Weights of a small image autoencoder.
Model: 48-pixel images, encoder arch resnet_bottleneck, encoder norm batchnorm, encoder activation prelu, encoder depths [3, 6, 3], encoder widths [128, 192, 288], decoder norm batchnorm, decoder widths [64, 128, 128, 128].
Training: muon at rate 0.0033, 6900 steps.
Data: 245000 training examples, 7.2 epochs.
Rows from block 2 of the decoder of a small image autoencoder, named by matrix and row number. Rows with one number belong to one channel. Each number is 500 + 25 x the weight over its row's rms, rounded and kept within 0 to 999. All counts start at 0. Numbers have three digits each.
After each channel's rows are labels from the 100 images, of 14848, where the channel reaches its highest value: "responds to" is what is common among them. Only what is clearly more common there than usual is listed. The data: simulated grey scan slices of phantoms with and without marks. In brackets: how many of the 100.
# convs0: first 3x3 conv (decoder.decb.0.0.convs.0.weight, 128x128x3x3, each kernel summed), inputs 0-127
# convs1: second 3x3 conv (decoder.decb.0.0.convs.1.weight, 128x128x3x3, transposed, each kernel summed), outputs 0-127

convs0.115:519524544524491463477475513510487502431527499507529544515457570496494533486500472492494547506504561499493527504506458542520531569528478497471502492501521524474492522503528515498536492548489509483498521481524497514479498481432504503501503552489529505490476509499468497496537497503514472496497499499492479494471494450492484512518476519518476489454506520487514514526489490506501450464523
convs1.115:530510509511474512520467475489474459570508528474525485501541453498456494478487508503500512510482490505473471551520560493471455505493502511494462521512506502514517429497458463499488538480521539492477505508539513497491492503477499464498523457524492491513509486499464532477477541501490514506502503490518491525504454511492465561478535503495508463500538511505524492488493496517533557487527
responds to: noisy (65); head (56)

convs0.40:480483472513506523476498496475507517516503510531505487500527505514485516503556475505515485521477528526515564497517535495488411533519530521495486570517491494451530492506515504486482494492499526489518497498546501503515531516489521499492484486509476506498504523528525539480512482501522458501520497459508520509531539447484475531530503503593471509511486502509541478471489499517513478480543
convs1.40:522487523530507534500483554521499530484438540494488526482514445508504516515489524469519463489527491522499486555496509513486495552521508491532503520541506505475503468506504469506475501479486537501525489465440467519480505489528464502491525529465479484501488457507458494536515521490522547519511525501529509506504514537490504538498491503532527527534462527495493490500504532493479574535493
responds to: head (95)

convs0.41:433465459499514516482501504528497479453519504479512502450486514505531528461472494519518525485492492557517538506537477493549514458483487512490484534493504490525490540527482490520504491471463511487494478556509503522532521485503466501478516516495497524492497547493520525491511494499480492454482515455484495483514534528501499504518518511528525468561459532530487506499529498483444513545536
convs1.41:498501496500509504547503527483505532529529521515536430535491528522444462568491484518499486526515496503507490470469489495504429527516497497500514527526504508495523502484482520486447533491524474501493540470482502495473519503523550478505513482489467464520497493505485513470502515464520525492522517532518491504509491485491502547528466528467529531470559501478475537503482530517522514470471
responds to: noisy (67); head (55)

convs0.53:525478480471465526480528508458495489561501491486507471536483463558493485479519480541523505506498545503466485512524478481524470501470496511504476498432439463473473476510474506532520498515526519507530486516510514506479535484531528486471499485458530510542507515444511508507502520496499513514493505535520514455520493471474519527522486498540510512458533504537488524509522522530454500496484
convs1.53:495523506513560453528499480541510518422515512511527549508495479491462558508438517486495500512504444535528538509500500526501497480543488527503488471495499485517531450506541500462517470501480533553475521517485485514532486517524473536497506507502502502486491486482491526497515466511527524502512518464508506484478542539471498484535505492498498502546465507487483496499488490453524489499521
responds to: chest (66); noisy (61)

convs0.101:506482497551517476490491499522511493508507507501494528515483526521505448488498491488529458504533501502495538472495481490543436537480494521537496505494505486506478487528445477439489490515495479488477461528498514487505541516533512526540492512482479505474508505492523571527474514517471497454480519521532477526574508498507488478521455500515521476507436475500507496459495530535509500520511
convs1.101:478480478452490523484521500517481501476497492453545474526558470511493544499497480512480540507488500520512454539505512490466572460502521498484491524510505504505555513474508506571512502499515554509481534490474490534491490512482458503486489451529514487514501483524456463519509474506504475510529486483499497485434453506515521535521529500496491518498529519487505491519519477495523488476472
responds to: noisy (85); chest (57)

convs0.59:516500481473496482519536553529540481465486546493497477472518498491504509486529509508501469465501509498492521459508507502504511488508457480464472502513363516491510510503489511489509459495536491501515497474483506477494493505518530514459529484524522484436532527499478477473479494500522543484492518468567533515504494507500485503485529510483479484493497503464527493481483506466487489496508
convs1.59:502517500497497506493472451532505530567547478512542510537505473495515529521545497505505517527473481507517521541539494493482462487497571527470510492505570504508484505503540498514482555504439493538516493524511487504541511500505502488516518477493499525531503514472549523505504517496472431497511480539463510464492480484467479533484505490495492470462501531515522488503507510498517518502498
responds to: chest (64)

convs0.117:516517517477532508480485501490500499473509473486503451501570512490467492518509512519530502502493443496462541521482525524450490512507493474530466483509514468524533483513486474494509485508502474493508492492491516514495486467485392514457499492477504495471475452495511494491488492444478529565528489489496516514511511480483464511512518505502459551469485482487491501471481521507515459464488
convs1.117:475493480515471497494496452521513535507478487510507533508494485494532522551495481492469527487518489494508525492524469471541506505473487524479473481484495512508461453499505551541522560494523523510500535555474541491499498521499560507504488507571535511523524497530527500544514495552526499454476490477476502511482480530462492544485464501531522514503519509518507552506515482523489505509515
responds to: chest (61)

convs0.99:516504493480488526475465457496497471481523501499519503488490482559472494476472526524532524494521472522504472486506470497482512518503538565478519492496499539505500494507469528499521526459520504466474484526531519472498482528474495515409505440557487499497509472529484530485529519480484530485442488505507487530522503495524472510514504565497480475522517472518501524492504507549492512512489
convs1.99:499510488494472499536510492501516542546536473512473483535503514432517512540506485469504499505471528473457552500524544495517495522502495494534477541522511489520462507522466476513462486539511495552441507498485498529500525484506492519562522544495495510519471547494534501538448521529478475519516476491508492505492495497476524481501487503542534481516504544501489446520513493504491499490498
responds to: head (66)

convs0.52:507496502479460480488462530499535489486516490473491506494571476503494504480542511489515469487536454511503514467494532486462529522491517526541528515470503455457494486517464479509476490491461501492506499459534507487467512478561473467457489487493493489499518460497447505482473460470521498477514540434529504524511499491480512513511486513449539475479469526485488498509478517507484490506537
convs1.52:464475509513514482547481464522521544517542516478444489480482498510497493513494504504519480482479554496527507527510483497516440473497491485481504471519480491481485556501568531510455555513511474525550495551515567507540496506489498504522529473542549504493492513508528522516511509521503494487482525498489488493515462474493505552498494497476521531479501461500491520534503482496481487476510
responds to: noisy (71); head (64)

convs0.96:476506477509495508497504511441516502492489519527498490488415524500475471472479506481459532514500504491504485518487506497483520467500506480484505514443474447524502472501509491532493473475555521522504515488518518503495490503463505522522524525427479471487513513515523481485527519542484505461523463473533476609501495495481520530500480504493495481478511515488498515502547499528501486513497
convs1.96:502508494508507520496468487485502505502489488490507490512506522487500525508471507510505492511469490536504480506527479495499491531491555514500499494523523464520499485499519499409508548510389516502494483493465497480503500472500510491448509474532506507496463498426481526495501484506497504504491495528444480386512506532502502530530511490472491489526506485515501512505488499512505508485514
responds to: chest (63)

convs0.114:549479484518499507499513478505470521531529487465503508488523476525460524524491567506548506481477542531499494513521514537489501518526487520463471558458494475467498500428521472479510504491501531514449503485473552545514511512481480512508494495528503511498485525503488531535524464467504503488462541515500485535514504491496521490496485461516468485480506499485489517457552491532485517525464
convs1.114:486542500483530505483476545500542481493452530497486521499521496497478474496472478512491500518519465457496462504500483505494475485486515475472513438519516506515505458575481511525460509491490453475521473521507479492512488501530522478488515461477533540504518485502471466472485552517474507516540479446511516497506504525500480509475510516511560478515497483528472491516471495506509466436532
responds to: noisy (73); head (59)

convs0.85:541471517484513482493473544549486448480518516513487550506488514525499516483514497489502526495519471533500499456494501510497450474472493505510523481473489470494466515476516528493517518494473493460536492539498491481465506494464511501453508513509506521470479497514532489491540496424480487501476489471520514482517510507518538506519485413514510468476515464507509520527552531442509502501517
convs1.85:467537490515494517493521499503492546511484496494516456506493517485503490489452513495495462478498485475521538525536485487540506522528481477504483528496524522502557479506491477514498465528543510519476512457481510533528509493547502473508486487478503510518491488469477484529462457577564493500513527565468510492464493487483476503501504544491468506523457506498458493491477473488490557504486
responds to: noisy (73); chest (59)

convs0.76:502474477471484520498490501520473498473499498513483531507456479483500478486448471481504477483538491477513488463519548508499507475482505487570522486535487500496484527532532508499469507502492495500547557440554531450502514460487473468484473508510500462460507520513513523469469510527507534512510518498467499504444493536491498527521479483497512491534499505454458477540480522502500506466519
convs1.76:489494495486466542454520489516529509487533507493538527472497470505487533449552505466487525493443485517515465474517543490514448506503493515443490490539511505471490430476504507499526503501499501476467466502519476530518487514531475511528517495497525504507505465494532499503543505494457464492473497498509502518531508473497475482466523516495455480459519482509510474472526472491471446526474
responds to: chest (89)

convs0.112:485493445509534527511503510493521521468519488506494507483451484499519479491535426503493522554489467482509474485484463495491472481532470518617503501520500475520522510514468478501509473463488482451446495492515521478477516519466503477485493499484495492487489514526525486480502507516496485550502467546550479490502509464501481522514505489509485485523516492489487514465491514533502478521477
convs1.112:501480482474451498523514507512500475493476504483487539544460531513521507505460502483497505499475582532466541495482507502475498547466500497505489493512518507505491515498517517496524521551490509498535500500481511499495503508516526552494449505501452496492540472471456487510470515514461569476496479490495499495491479522547578501518515507493513494539505469482533493544497478497475473523477
responds to: head (87)

convs0.106:496540467494503504499469487529508590518500484478521493461524491471479520502447502478509512531479471532535518493493487506493501512523527500498531504462482469533508506510506512457474516496490478503456479503485493523461500531534488469479499465536465504524523503531492496508469482465523506522468513533539511556511475462496479482488477561510455508517481494518509486501424485512480493477493
convs1.106:512493507497513499535530498482512388496457511514500482554494517540528466501538491510497501488503504474450495494477487500524482463532500508496490500534513533482459470476454493547486486485515530487530527484497507474528496474502522538470507532464535496503485466481495521495542476531474497483469470483502472490504503524511495534509502483514554498512516482456487526495559539508496508496507
responds to: noisy (85)